Weights of a small image classifier: patch size [2, 2].
Rows from block 2, named by matrix and row number. Rows with one number belong to one neuron. Each number is 128 + 24 x the weight over its row's rms, rounded and kept within 0 to 255. All counts start at 0. Numbers have three digits each. After the name is the row's rms in percent of the matrix's.
# fc1: MLP up (model.blocks.2.mlp.fc1.weight, 640x160), inputs 0-79
# fc2: MLP down (model.blocks.2.mlp.fc2.weight, 160x640, transposed), outputs 0-79
fc1.149 104:129124143133071171150098141106131108128155104096164175098120152081130154149155131137110143126141133146109149103129111110148123158118121135119102133136117168074121173129122094130133113128141142120117100140173113167116096124172136109136138125
fc2.149 109:123094158116114132131126104096162103144112128095126113157135117150120111110114155121105123103112140091175091092140163139154115116173092115121148119109131179143132135121122119137094117116139125103109123129179104181199131120098165137092122120
fc1.150 093:151140129107115144110107095168139078165121137150115138078120108110105131094142145114148111140100096141088127084140133158099139076099103131147114157156134161125140131120113147132135112136153106112102127111128145158151131117113146081108158131
fc2.150 109:108079136081125152134171148091128142149127125130127141123115126130097104105153176145134108132131103115151117095091092105101145109097128074139136133122141132148111112112143094128135145114116083184120123108106117138143119117166153163154136117
fc1.151 089:164098100132139089141133170124095086150134132163131164069155152129160112118127139145115107142131127141133151123122139097138124140125102115145134123137093176159113113140101093126137142132106163115090136137124114109144135102146140084130109131
fc2.151 096:152112113108067087124182095119143104134104121085127114095121113158135097133124149134119151121137139091143142078159161142129136088123081135129094119129154157123157126173134117124128134133121108106157154126154098114115138127139129120129123177
fc1.152 097:148105116141129157105100136103130147093115135116148133125140118105125136148119167151101133137123111146145155097090142152140123156115137092098145155142091101138115104155138132116151135126165144098107155163113158145154179092114131109124106132
fc2.152 106:109130093137173152119134143143125132076140130113152077145104141162122146114112141091124146139166149164144121149117112144122131108139110092128113096136126122158120095126092146151135116143148160146167124127137152183117076126136121138063092127
fc1.153 103:131141120143168116074126174088118141133123109153146107120140114100101127166091133129143141129104142155135123138124150133159163175124077113118120185083095163150148146118145097124166140115190135120118092126094150139097157135129114151167117149
fc2.153 094:138136108134124137125102144084135164165120144173133164129106143112151083154141066163156130142078101131087064140112107121151115120105098095112145131143143150122079108109128119122157106159164098150127139091128101110152144108163122116134115159
fc1.154 106:116126110079094131087126163123130166129090137126096156117150121145110131158165124126164101102090118146128099139136171097179146115129144151114123145138150107088168108135129143136099115169096111117131118156132144125120131129121068105164138180
fc2.154 112:107129150137144113139110144121139146177098117163143129125136108130136131124161120148137138133134132113128133127100177168096118130098112125129171114076091128107108125160117134179120131101082088140118130156132135164122109118116132140208137121
fc1.155 100:122142125098139171122127118117109111119133089142103123103129143106099127082141102102147159105149088125108099094138138123131186125106116105162088116124135119179097136110169122151162083128144139120149113099122182098118135121122131164119161145
fc2.155 136:126121126194124132123156132174125132131116128144134098117142142144118118118097138135115122133108118129114181142131131133139115131092095139126146099147085122152146103154119138073068109128094107111141118098134111152124068110079103158065126132
fc1.156 111:122110126102130136148123162146113143137110150142101167091131106143137076149136118136112129129147124169115134160131131123137131114127125105142122133132086104121115177105154137170107097134152109092121132111143125159157162154141126103117065112
fc2.156 096:141131148116138138144110129148111100086162140120154098148139125099143133149128106125099129132133136083119144158131053103124098139150121135134118097076127140138177147119098121052150117121124120104146158103084106117107163130122083123090093122
fc1.157 099:103107106133128166107143172139143120123093083114141210081162090077117118139145154154109183148118115120121142138153167123161117135130093159145136136116116144119083117129179158123149148143098124106120124137156145137148175150145115123107107142
fc2.157 103:123111123099153136144112131106117144150121135123086092129131110106162102080126105153126121101099147135149128141104108154122128109173116121152102153110134134148043135119141110179167125111152165133061167124126095165148143084149156124142091126
fc1.158 106:104115092087093155156121116107118096169132099114114138118134130141155113114132124142145128161107141118140164118170120167111116170116138143177127098117108107125110171120119100213127120149143123121168150130121126098119090124168110140117116162
fc2.158 085:143114086079110124166136143133106068137172118098150116145151125036127131098085137110127095136111154143184127152117132147114144090131134125160109136135153134112143145137155155122109086125141143145118121128114147151146118167142133139138113126
fc1.159 094:157090116142100128099128119136094129125150116142130134103137146101156115131102178173125109105120149147104156160121101115093142143130091108117110140097104196108117177175093100137136106106120129111099131127084105120107106099159117123156075149
fc2.159 099:136104145109095129141130106115146132122085134119128094136120139139166167112166140184109138167127100081151134162105151116149110121100087148115135140110127132108082120122137097182104121097137101118151140123149127125126116145170132130151146168
fc1.160 110:154120107100123124148108162136154161135123142097107132157138168097165104165122143136138135140087102134149093121163149123141135111128167150155117113120117119182132133161155165124117163165099131127097138160097105104135124099134121148125141150
fc2.160 096:091147125115110136085107147148157161132075123173111155116094143134161110134152132128128139112151091133129095135141168135155106128161124136114133145079127119144086144104112078160169126120091156186112118105143119136131114146102121093140136045
fc1.161 096:144125078120102104169124132156117162134096125124134155147161162148164117152147104114136128138114072154076100136163111137153122112125121147141093134141107093127092109106114122130136130163135168155111113157130141118099110140099090116088152118
fc2.161 099:135071139130127158131137140146088122132151119153128138134142139155132129136118137127153121106133110171079116127153103122137071144116125169121116123098088125152175112141139164125142137153131108092138140160145111175109100167119158126157170117
fc1.162 101:117119116152130157178124121123134115138133114126122174120158136103098147152125105140199111082116132139095127139115134095170129132119125149135128118146127133122124143168120141138128129105133148123081098127153117140122119110126149131120130137
fc2.162 116:135136154150139104145174150106131148150084136102137162158125113151093127114136160100179120150094162117153110097117119131098112124110140121132180135120167141124167111146132122099159136148120109113121163146130153160119115096130174158088076108
fc1.163 108:113138137121155110117098103155125144137135129137123120128143105141118095134131074144147157121165123101106136140127164075134126203129145123119164149158085112136116120099128086152132131157130137098119143113104153120173178117139103121137102132
fc2.163 101:129145155142117146117130121128113128143122123153133091129109141121168132151163161146144075147090088125134092079124143103083133107137126098116148153083122173142148109086162130124128146117145092113137098122107156196118154141104152139117131104
fc1.164 096:134165107121052162133094136137133157152167117128131112115141153093125120129138129162152151098136104140097128149179095129121127147135139114128155110141143124104108121117136072147121152141151136091102142139143131103161096131115102104138138137
fc2.164 097:115174133106135146166140162100119133094118145178125114128098172118141153135138119127169132088070157110152099128130149158139125107137146149125085142139110122120129167157159137144152103108119128128089135107122099143131194122148136141145109119
fc1.165 103:135102116116151122115133137094089138116128133123161192107142137073174143118138162146117064118150127153127131168122140119150138115086139129168165165177131103142117102091165149137148126124125108130120131110116160099109138122156110096109141130
fc2.165 097:143095137109117128096103142154174160131131138162149096128118176114110128127170171140133125122140110111134112106149115106103153094143110141160117161122146133140147136097110085091110145106100148096098180139119126120072086129139137155153093107
fc1.166 102:143118149168119158130123111131131170140122106124136125083130150110120108102123155121097125109093104120101125151128114141100137127109159145147104185114118131123142136139130107134110101139100119138084117118162150157133131111135133147108121136
fc2.166 104:085110117111113133113115165107131087156129139112130137115150130142147103146141181163066110136183149138122131105120117097137146109161129145108129133144143115153129119113115153158133125158118108105151123180127135146147107139148142114179115092
fc1.167 101:083131125156140116170122128118132191112141085124104117130134095135112142133154090126149140131165087099115146105158125108116115142158117116113147159132094134096089171182137107109123115108113131086129114162151128138173131113138161123118174144
fc2.167 095:124150102105121133148118137159139109153121084097110133129136121149162152109142168100149141120137090121073139108083114149166082128142181165118138175119143125125114085145134123121136115145162126154146149150139129074163125158158100136106139123
fc1.168 096:142137114140097119151119161115105179115183162118130156112095123124114143141122122176116115118099150140100133119177114121135133105124137126087139140154112156122112095144125117157137151139126098154116150143130134102127089131161110085152105123
fc2.168 105:075155111121136143141118127117132124114130143146100109159154130150127137054157114125112136165147150105127100124110125134160105158156132104108148145137127158091088126126157082146094127119133172143120119152110149119121119085157146068077135117
fc1.169 102:113137124103113123150136120131109194168092129123080166094121103141136073128145092141144158113096104130121093121149135106124112101148152159158115132119133162127141135144140115131145168168110124143085134122148152129118107110124122168154144169
fc2.169 102:144159135096131139064108172117141131173094118141131111087091172127166127117174092128109145148140106162125095129095139131114141116129156139165117152132132118113124149139173098157141138100091133141117146103087112173121098136135138090156130120
fc1.170 100:146100127139130135140123118143107155178111133124087180100137109114146117107140174099128144105086114130100144138135149134138148121145151101153085127128100147075110148130147104130194099149131141110116176111111150157153142084140084139145112172
fc2.170 096:114130094101137170134117102131124128146112121113101127160146134131145149124149129105116130163116133121134102126124131132155130141135118162149091130122152124161115166103091130149113095136096164129108115129104111072137106123155147115130101142
fc1.172 108:110081093112146123103111164130085110137130128115102124130140166126121089090119134166151144126115118130124159120120145127122155150087108129152094069136124139146137128114154128144105129143143153084105137200169133143151146128154142106139102177
fc2.172 096:132166128144117105146145126154140135108150128116118097072151131107161127140124102123096122154177143146141147135142087179128105120094141104156087122102113145158138126166142153101056159160129113105125148134119133131147176136119116155151133176
fc1.173 090:109118094145136153184089111169132118108135122116120132116122183130117123140127139157129143118166131126102188181127128112085110119149166149146125105130127150093121144123134121148140121116141147075130117128127157136162121105123121146125210121
fc2.173 078:148090145118174141160123152118132110126132122129139111136116177146150112109118139120115178130174122103135144111107146143121161140142141113143114156107163089157152126172147128111128087124139122171130157121155111136141141164149091140097125093
fc1.175 087:151115122117116103122104117128130121120174129134138120113139133103142095148181157096139147116129141152144138138112182095130147102126056099124107159136142167121162148129128078137159133131128115113133128092109143177106120118174103122097108120
fc2.175 083:128099130097168127115112150120135145118174169122123146110179140084165125079097094106133112078133144124145117105105134131138149109154125127174107124124131144132124105132155151121128131176161125136106152119175115137132145129112099101139116110
fc1.176 106:115117094134123120148131110174123120104115104140107136145167152143109101137088120141123173136105156107141160137125154125147142128058143130161114145080123158132137125142148089134085126144117073102141096113167116109142125134180113111122096147
fc2.176 093:135128149148146120173133140153103118136149117138106156140153154122161149129149119111144099105118154146134110143156109130102125142158138148126117070102133147104139137084116146143119142146129134144122144146119158136092163127147102142128170137
fc1.177 108:124142143142151120110144120189150098085141120115114104129113139133038078125108134113112148112125127132114187133138143145106181126096090147129105101140125135115164125107170112127106071153109142114119126138147133105111157127135139129109119142
fc2.177 073:117101132135135129134162147132108087121138160114115136130127144083105145113124144130086117112129139080105117140119167133153147151128135136124123116159109152149141106116114164134070090122146128133090210120113119131125124131137139156138099189
fc1.178 105:132133142142092124174146155103122143104120146160140112094133105137130145152127158170131153161142120152108147131128132098140106170135111110201093126133061117130183148105127107178120113139117111136129144144128119145149121113124137057151109135
fc2.178 106:117121142143136090111138160115133137127125121145167118157114149102156145112139140150124174110132136142091125152143132100103114071110101129160134132136144062174165151106144091101132139110105084133125095165088119109146143144128134181142153142
fc1.179 093:114122087115146140146147123107113132129140129099121110095153136095134101137164124138107128095085114115103163126148119186139116102152125087124128128093090139075129170151154147122134152158176105092101143106138141149115129077170155096135154125
fc2.179 086:138091089131124089153087150114133122155151137137103139157124136152110135145139169086113151109173123154115136167123130112139124139117106149091127102127140154127113098118128135127134103129150161123108105118166162129118083098131153147108125123
fc1.180 107:101166147136146141105081135155123097112128079135178131165155124112117110131092129163149133121094113176131114105104181104130177137119094158147131130103131138167129127115147124126118148207103131115135138118124091155173129143095109131139121188
fc2.180 084:119121155145124179144114114114106141113116149122095124144100151118083120159135156153087120112134102113123123130097134095144173132160174140149108115119141129155103106128102123137185129147084132169116143126131101102150130137106136114099131134
fc1.181 090:129084136128157124138130142187139123133103110145099113134112146136133148124144175124142164107105120100124115143108162139137140111105112135169126113095085149113131153146127101125194130143108142103136177135165177171148121109139109115155126148
fc2.181 100:124119136155136140120097099155126130126150123115095086155162149112141106104133141121176142129117123156109080117094091143130139100087085129142122106132094119135134145131121100098134110138133145122105142152155130139136099070113147112156143097
fc1.183 096:113126076144095107181101147132110112155127099132106142115157143159134168170114092146136131135142110099117099115108109157137119101130145098126114157134067116122148161169108112162146123108128138096123117125128130125116124097099142127180126147
fc2.183 103:115187104129109135101132162118125127141137143130104104171182113114166121136123140110099136105151121117073122117104112141115098129113107128125133113106090103100097111142098088124095122142158116158113166146085096108057112071148169122129119102
fc1.184 101:115131134127137122088158127134122084166177079132153096090110146100129138109106113153143133111122122151130146156144143125124117110128087089144129121082104146112142172163114145151153121147163127118105100121136140089145125122134099162129112126
fc2.184 084:159132143122139123156148137133121140120109129091129141145104121124138105121129162140140132166132159115146127112134141107156150117142158165118060118141132141065096107180100126141114124136178096166115105112173133136093162155175111089109126119
fc1.185 101:171154128121136117119103149118101099090136116081129078110113133119144144128141106186142159126096113100131125112142113131139202121169128126162093170104110139116104142121161144139126165129128163106128141170127129139158086100115081137129145133
fc2.185 125:107183154151174129096134124098140123139069137176141169114127140129141130129101099155129134134077126134108108140154149146145123086123138151135204169110096154149159127130127139130121159092101145094130122129144112104143142100122155164158142119
fc1.186 098:100094120127086152151111141134128124164134119112109192098124081133111094101149128131131173147099121128105114137152139143157140129139128117142139145123123173117135129147132106119168134170140140097128175119129122114125163074126129144181130114
fc2.186 086:159164137134129117160134139144116137126131135099064126135110146089147114170136068114183132092138144129144144123104131111124160118137161174146133154133151140095134156096113167165108135093088126101108082148104139121092120112142109088133139099
fc1.187 085:131119125110090117077111106119130112083143068141109149110156129080143137100175096166136137091088141120086132089110108114113166115137158103078140111101167151121157116136129102120117112092132115149125150120101123114122115118098100109123176133
fc2.187 105:139101144082132125183144096179111129106164142115130130097130102123114126173143140104140112125141120171127100140113083121115134179124160153086136102117154153155153103144143117115111108164169114090127161145127136128102109167123100131094133114
fc1.188 114:152100099124145093123126097154088130116114090152138098127154142136123139138176090135152107124170120091046118109117142118122138117118121137175135113109110115094178143134105109134118167111111133105134164152088103134153144157172110104092129161
fc2.188 092:086115091143124095133142155105095084147153140111106136167130092101108114110115087121110100117127125089117074123118136102109154112136117111144121165118096147107101144140119149160145138169137146136105148136120154130132090096128113144139112138
fc1.189 103:156103133086165156104122109136128061157149126147120141108122129093145123114078122133141150133106125132136151077125146129090135099121116134123139134143108134148132179188175132123140152177128151141109121103128137129126150118148139132160099109
fc2.189 098:121103122163189119110130120086123166123132121130172146140114063121125167108134135169127076115106167123136148118148107130155134150136124130116129122123129139144125121130098141100133172088130149158131182104113114184134187137120142087125131114
fc1.190 096:141077154135159101106109173180127123070147058115165114115138120142140086146124161129110087099109096165131150159127157139140119122105098126137135154133097124117140142066130137153159112177135148131123128108110120152154132124141103103099083140
fc2.190 135:160159130161137117130097130104118139161163139120116130158138121124136095066154143104176151102106118121055119085112116136137089110135109155136143139125085102148099134124134144089147119147149164138114144128110142136125116127121156163138113098
fc1.191 101:146102139088157133141105075089126143115094128109141108136131136109148104109139126134138154108168113176140122136110145122147136162139094094147086156107142207078146133060121095166157108143136099118115156114108084153120152111137106129128088118
fc2.191 097:069102114154096155123095177062160167126096136140129108110110109153153110142170116116149130119121117142129121128134135173079135118126117156146133126118178131086106136135128088114107106121123164155170127139126114115132098105113131084125078156
fc1.192 101:134134125112133169163116095143119148130105135041142153151151139144163151117147181143143110130170091154098136101107172154119138122080138076110184145139115087114127123084147098147136127155142169062126150110111111144131114111115135108132112140
fc2.192 094:132132122121131126126100154142125115131117117121170179128103113171119100104137130131121137103150114111128106120107128171122153139074161131111162082093130146120101140106158094155123103123166115142152131162172079098128144128108142169094146119
fc1.193 102:176128145126105071112120141133124144159134144098154130101152111108109097140141137167145116150111120140117125131143136168090149177113159121141126129126128138146093154127146125149106151144176100150102119142106107132151099104131112158131084117
fc2.193 094:122130120100154134120135110120093141105114108145122160106122105114121128133188164128130075141162110086091148132154157122074110172108115154129140156125108145131109115095133130134176101119159156103148142123116113131122124119164102124122160126
fc1.194 094:126111085144111135154110132110109135148117099158110167138123117104117170125170120151112142160144098135101109108119159140166163141123132141162138104143073079137125121135177103126114104133145141088160141137134119140146146140206138145137159122
fc2.194 095:118080085141147171107085153133077124127142132138073108134138133133114127101113137089101123157136070115147074160145195123129097113157144096140084133126155131198102132095115139133142124125137131137115127163142103104105085097181159105112149120
fc1.195 090:110090104141126125103110113101099172149127141099081113116165157108086145093135108121153130091066140135124169126129106135111128124095134119114129170117130156132108135119140118113100141127108121112101142106162178119115131127117117157145119164
fc2.195 084:099147119110113131093155119109123131128125121139111111137128144087106124136100163116133112092137141143128121083144144126113099123143135150135098127138192106142135122115102151087115149097092135171124111131086131114121173124123094095161147131
fc1.197 102:124148138156122168145130180156123102123128122142100138142127139110107106121099097136113122131080106159147190105159152083089121115133146138157117185150116146096123166113133084146145097116151137104107127139130124148131119145147136164152092163
fc2.197 104:165119139099076104145154146150115098175156116084126145125115090131160104100107091119122097098141151172100162079131110118154141093180118112130148086121105136110168143137125139095117166175138121128146109157119109089155106124096121125103143111
fc1.198 089:153083149140085139141121139156149115116132078148108143085114112165127123145098096102108150119111171152104127096182113144133147173131133130160131136139097116146125176090105122127123142127123167128089099138100106142145115094201126141156130145
fc2.198 085:124123140074143131077143134112084142191146115097130141156129092125153104158161106138132128109172138124112166165171113133154153155146138091148114119102130141132141171129130103133109169106098104109128119112156103114143128131154093094118165139
fc1.199 098:117151128159084111129115123135126174144152099104133096137133142129109140150130104133173104094137124154144130139106161104105126128101099114152147157088082136123137120116139141161145165159188159077122115122128109103125137097143079116087147114
fc2.199 095:147137086104117111142184142157114118086154106138156122124147118173168124144152124078136113086111134148140088151154094137149122149169130135107149121144111158122137109125108137143103108051150128142135090168107137096134141122120141050108154115
fc1.200 107:129113116106138139160123093085139119167128130156102142143114120124093119077185095141131126090104139127095155108154147128077130096120178138154128126116095088134123118099188119183140107124130107129144118110160150130136108179121096113090110165
fc2.200 093:160140133146116145113095130131116110122110147136113147150113139131079127100135111159146152112105167111174120149133213163177123144104132105104133114148110099134063130135139114155095134114103145103099115105163129136141127134091147108174156150
fc1.201 098:124119110119133141135123128132125102169162143115153137170143106111115094166149136168159133107108094165143093132125120178151124175125135114184126148082151126088114177127132111126155109172129119082143166147115134117116156110171104116125101127
fc2.201 092:139139109175170112102105103116115120140130161155126158106136158105149126085141156171140154115129141097129126160095142139155147135131081122164149112093102127078095163116113149131116149196090119128130108118105124142175149123133103149135118119
fc1.202 101:178084115118160138150101098099139092139129132115084137161128147130166126168148142150124111126097130138116155130084164156138119138121153155120113139114082131130147155138153069136119120148145156171131085133157087127127145088139108147149115153
fc2.202 090:157101106111150124141102143105076143090127134130146151125127112133097067111164169118132152144131105145101102139109111115097119150122147147138131106095182144162118126137108082084139098126159142122135130128117085131093107150107106096130118114
fc1.203 107:126099143181151107149120160125130089145096141143141108157125109134115168105137110126139150158156108133137148148118183129151122171133121127152143128125059141137147148123150099147172170145145163084134104138098115147140149119150137124108112139
fc2.203 094:127122128121079151141087118147127103144124143137160141131123105099083131101104113091102126131074105115158079109129174116157095118120066147126159119151091110109132156135145132102131147138142127108151128107162093117177169135091123143102108113
fc1.204 092:131147110125136156148121102116122141146157101118128124116099174125128116125129154119139088065104158097126152131131107121105114133078170143182108193133133137127094136140150131117104113165168124124131151119136166098113128124111096138086113124
fc2.204 084:076075118122097140128163101140103120116124124122124146123119099113141140115134129145155148131140095079135114132091152120149101092177149133161145133095158151122093127139103128154151155096129136133147089122133145118134098097172152093177123153
fc1.205 098:093152122144134123128153108197151153094129134137124115166122203132128170150144052104126140118138121104127145153135148125125136119095130151127076131090103164182147171137132087122129138137126117103103126129121089157116117106128159114106099146
fc2.205 092:127114129141107127112091138112124085118121142128126155179173110118121088133126165114094141124139157105059117150125139147124121125117108108149156140100103133083130103112130121133126110145175166145108157119163128164100092084155165094154105089
fc1.206 098:114106091145123100133111130129130110129170105111129139133139102088145116114139103152140133084080095087121146089150141075116152116133086074121121133078108129160131159144130118117152127131146143108117155155097145098110127123155107149108112110
fc2.206 103:164129126133152090110130098201124114158126139082165130162150108109077131127135156124165093119126126164088114164131114124087113137082154120146157129132141119124130122104141100127119156104108150141160143110147143106126123132065125131113083153
fc1.207 092:131117122101158123097120108121105102171117123142121114094136104130101102128120077129141164120111124122095109121153193082167142115127130141150097114078141106106149177138118091138135142134150115096103101150127084157117107139143129115148105101
fc2.207 099:123108103087135147155106137083128122146132136137145083150131102121132130121140122143115118059111144113149115163094140188121155139145080088135118106113104145091114118118092133137183113124141167158103150118146097160120167089133153156136113119
fc1.208 108:105154116131091116127139127133115159179147115091184110098111163101117117129109121117109092103131109182139115161150149135149116168129112106158108168100097189138157137123141153160108119135123166082105115160107135104145132136151109143119123124
fc2.208 103:140122102106136137118164112166105141050143114103121099117142117151132104193126121102147116150112116129127133118139122104104108152168152149144084092114109161123134077155121119133147143101157130163134102117155114151107130142110113102106168132
fc1.209 106:137088146135074141140096151101136160098121134105137159143117100125134164115099168150100178084161135110091141130117113099134132150133156097159159142158104095165131139121126137128129117144116133082112137119148136109091121108181136099197121145
fc2.209 098:167131110130185139113119164133175108112151136104131085175139100108148127152092127141117162131106120147158128175131122114120123153118060099149111096135091085159156123104092122128093121098120144136143132083133101157146136120104130158127113142
fc1.210 104:126144138108145122177135149136112161159101140142125131099134135109099145065165167135104129132136085150132160162185167148102121123099136101146130134123104111131132139086130133171131162140136101128117141080114131180114121053161085142121124081
fc2.210 099:193164123146195153107120107108112174168109121136154142168134161103139142154130131130146119122102133160113092124108099129150115117080190162125105125112096105122134133096123125145125090135139111140144096153108122104118107107169136092095118066
fc1.211 101:133080124138123116166137125121111159117139085106068132103127178167148112130158131120097128122097167125160133106082116127128164125105152119103142180114123143130126129089151099159105114120120132107122127109119116115147148156178141116140090134
fc2.211 111:102126098121104153164080139115104120089137142136106120140155067162128099153137158095083118101167143122107128110101125058125144135162127137116137178136165176148112162142130126163101137134150138190153157139118163137150121131140121113126128096
fc1.212 104:127086107131134135183108146118085151164124132137129125142144133130161125140121145157091098113167069138138155163132155093155134163131134150152096132130122119157140151146126086165133107119128170095125135112097108117137139112146126105174167131
fc2.212 102:109100168148103099119192127096158078063128132083127114114119084138130120150119151181104130129166110090131132144128161112082140092125107128140165116123113134089114090118125135135128172125155126133147148122155152142082080146127082143141146160
fc1.213 104:115114131155137113129161109136128144150084077122135141078110127101083087092165147139135117126142105142137161137175111133111113139112095074123118155092109191148125174086153119127151125150165176121112085158093127165131112110139149128138088203
fc2.213 088:140138116115116108099126182139160148100131129127154088123140121151120123093142129140146107110095065144078112134123099115159094158135120151130160144134084135111124114113145120108107078149159109066121102117117135127157107131125150125098123127
fc1.214 093:165131139146141089159092122113148182189146133153112120127108113128084189124145124139144137134108080147124120106128164168109116150092129074132137136137087127119144156095100162149146127097157159127125127117169147139169164096129122145112121125
fc2.214 096:124142090132177164121132111175140163136148129150143146156140191120083163083118121112136134122086157126157099146091114134157105123133127122132097109141128099092136156131137097176102129136132157134165107096128168157133145124126125105139118115
fc1.217 092:158113137132120107110119136154113103101113142148123103117172121098126092154134139130131163070137124141135133152109138107128179140105141079119114144165126122142163123126144126127108112153159105146075097131124090145092177115103125160125154119
fc2.217 097:133171127153094125141135106119115128162125130112129119118144155163177134157132158109139118162153125150140164150098131152128127140088163154092135147125124124113135139123113162078115119170131156118120130105097115129098098155149109146172104125
fc1.218 105:165103162125097107128113113115148135146125104155137146118099066119170091177143128113136200110121116143099139151141161132150118166083119131151132153155113106138120132158110071135143144106106148139119096133109123201138149134147135106168129113
fc2.218 090:143149152085064111119137177119114082127111121103138132152145133144157161141143128112135116113086175131135101094120130152103104143137120095163106161121140152155095110134103121100103107151113098082105122116153109146152144132117149130163107155
fc1.219 104:152106097114114128143111186124098142134084118128115147121147139148155133127108111145121087084085108131125112100108129132121109113075140102142099116150124152115181131152128140113112167146132130141111158127152172138129116138092132079150100135
fc2.219 104:087132118182140133129161135116116114156081138160110132149158104167102138111167139052124140135141167148161125100079139110141113144106079142129132116183148109095110154106154117151153141128119118084159105139116114145140072159120160121174117127
fc1.220 088:137089122131119123104121138149145124137176128175107136121132154061147136098125151111120150083118134108124112139108169118121164097121147140148138113133128139128171120135109092125143113136134134137134146136102164163154118106114097129114130141
fc2.220 093:121118076128137141157084133127152148158166103123092088165113123139129107073139179123116145163129124155128110110102121119192107151106123145114116118118160106126083142126133102137107123132126150131146116152132126176143097122105110110149145113
fc1.221 097:186118102185121167157092072150120094123169114165148117119168142094112135166142139134136128134139123099117120135097112118155129162140149154129095120131113168091127153129115094141107164120155094123127152132115103149103127129178101098141121160
fc2.221 104:169097116143115127186063125105133148160102139121063126163125133147149148117160163132095160132132109135138156150137138160169114143157126137106173104156141110145122090122135114149169115128135124145101114149137100108126115182134190130100147135
fc1.222 101:182107139155107113108079174131118083138127147158100160116171085108113141169083130156112142107129162144113146146131126121142115156102102160118147125118072123133129120157156090128155118126134116113136103131140099175129118098165150088111122159
fc2.222 095:115150120125057115127117103158108117056110138139157143105116094115109104141128093124122109112088132123141096123151174150112120130139128148139136149097104164128120084114111148126105100105118114169124126120166072143106178122093147147153127129
fc1.223 106:115104130140157128136135130131095115148088091145084100108127132112137077076153097133149135150117072125146148078076127123117141149144169135177111132114100094145136164143140121143130132102117111143161119123129152153162167119120148119163113165
fc2.223 086:088095161130144144103127128119111096129135126093104106140140101123146194108124161139118106110146134136100136119137185114131155121132128132165104114102115142147119117081096169118142175192108187126128144093117105115115096097147103175131148121
fc1.225 094:097086120170140127134107153152074133135130134125144119139119116155140142135188090117165098140130044172100125158113126129137152126119148099133071119106122126098126132155145127144113128140099111112105160104146101180147120149126142129155133131
fc2.225 088:083125121128064154163095167145116165097112130123104117161137102113161133110132129088119142106181140117161139096091194083107101119160110143109139136123184139107089126126064124130121152137126126150125162103139141135110101108135177131136137121
fc1.226 099:108164113102175156094122133138124166139121133111128153110087136150146139146133148116123156115094113107148145113163141146138130118128126127154145137096090134127135098076119102147120094174112152109123141123136151125137143131151132112145105148
fc2.226 100:109092126112173121145090139097151138153098128141119140147112111111150083095191104144146110111108114118117127145145122164096081103154119119122116128135171111114092162152123086118150144184129118148122137136126108109137135115149121130133091180
fc1.227 092:100153130157170149141124127133116123114156094187103137151123114127089128121089099160098129107090084165167147102128134075159126093152123150183129141118120117122121197140155091126106159163148142101123142138145143117124119132127136139110140160
fc2.227 098:175136143124160104090147115129120137118155123100134139109133101154093120126102118121122133127149139160143135105159095116079130116092083132147136116156088150150172149144100076095086166095116151117171110154144122072133099131088114150127148136
fc1.228 099:127129118121134123160135140119132138091128110127151153123162102081105189137131143119143156116170118147115119115136121130111167193110081117111120140127142127116100121074110094133115131107160117137123112118102113118130152133152113129155118137
fc2.228 101:166103143119129125119126163131131114113106154150123147119160122136144116107194153149135150143202078108143116126125113129123146117155159108154110150129150116148104142155130113180119102146125124158131120110106103124125111111150148121180093147
fc1.229 106:097171130087148181150129112100127126139120123142123095123156172068099136076131120139121117133125153147124157098133165083088138147123148144158103170132117114119134129107115098135125115140141138090113118134163148111151115130147146144077131194
fc2.229 112:104128122092077061140121142114127109134123137093110149180131113133145131094130087118138113099146093168115168126133135117128112131120083114145158119154148117134144162133123124130145124100156135105114090149158110087164105133128149097155107172
fc1.230 108:141116090133119121120118124132096117127162165079127173145157123085132120146179125170112141112107107101132126080147131115109158139150108094131100115088144148086141136151099132101134150141174163093103158188105140122150107047124104152140147169
fc2.230 109:132177113121132132182127112099131093122123114148076106147109143118177155164152130166109117173127146137136116118146155137105147132152132117106105148104162136118142135172158169149137122115102127184096121083151132142143151144117141109171152102
fc1.231 098:115151143157166106133155141113118141125162161108169146160148135086162143137156180120132115110140118174154148139151160139134129126072122116123130131133149152143133145102152112130166112169174082123081107103064143115099109096150154126092110131
fc2.231 096:106157151127139165150099143090117120115127139180138098109078149115155118132136151129141142142146132117129127147148164130120168103143121095111150154153079133125112146145114147128129094117149090147142169107053141165140142104141142124127121123
fc1.232 102:155154161118108098133114157179121110123115159131128153135161126147128082140166170150137124116123127108080132133117121142087142181090100088100123129142126137080137137116152082144145149153146114090091084122107103112124154126166107111084059174
fc2.232 103:134162140113104072128106081156115129127129125089152092139135128124165134146085122091117125108083106143129114156157132153095100123094120163113118082160115132098177145172134168085093140103111115121127148107165099145150136123101112126139151160
fc1.233 106:130142141096131130116106117113120124114166075166163163104084133134140109124143136148072140110130109076129149136115139151124150128106135127167162152131114112157118125085124089174189099148150125119113125122154110126110118144184134078107138132
fc2.233 101:122198146159131110147143147150147118156097126116145144132119086135113138155117135118168111165135156162122135128150163133121156126148164116133126124129154147133157142126137151109162166143091159155128150119155112148133107138133114169115139091
fc1.234 090:134096174136146143109102156123128128137103123162109141170121134103119078124157141151179128091127130125109135123110152112159126168138133130125140121102096115083177173133117111155110113112152122106120104128107077166148152140129110131118134125
fc2.234 082:132104161160138155181140105125101099150138137146149154134162152104114141129100164132135099139165121113170142121090103101138101135093136123144110124136141149133083119129109126120148171157135134133163120099125135167118116111080108094145142104
fc1.235 098:116145163156134148098099159125117121133162138150111141139093159123114108160161127135147132115101118188130116137173143057121141175143106103123104139144058128092091162116129146114154144134137139147090116165150143101097119133130111099091091128
fc2.235 103:135152192143132111145086116123146116087180133138150070154107094150146137137120174178133105120131131089086145140079116127119151134129099104154106114123142103094102121089151125138129138139153100154134125134162091122106131124141111161103110187
fc1.236 098:123157138128114145103084133142118161110153100107126155162161087094136153098076141152104060096080081169150122135140120117118167111122117122123145143115128121138131154156155148123150126151125109094135140180123166116150147103132065140128104132
fc2.236 108:139115133131112099112123124123125149135108128125170129123160103144072110116160183175114129135154123168119121124120129103053103131105108144148129117128153161080080150154160072152123127130150094116132143111128101123088132145116099122131118138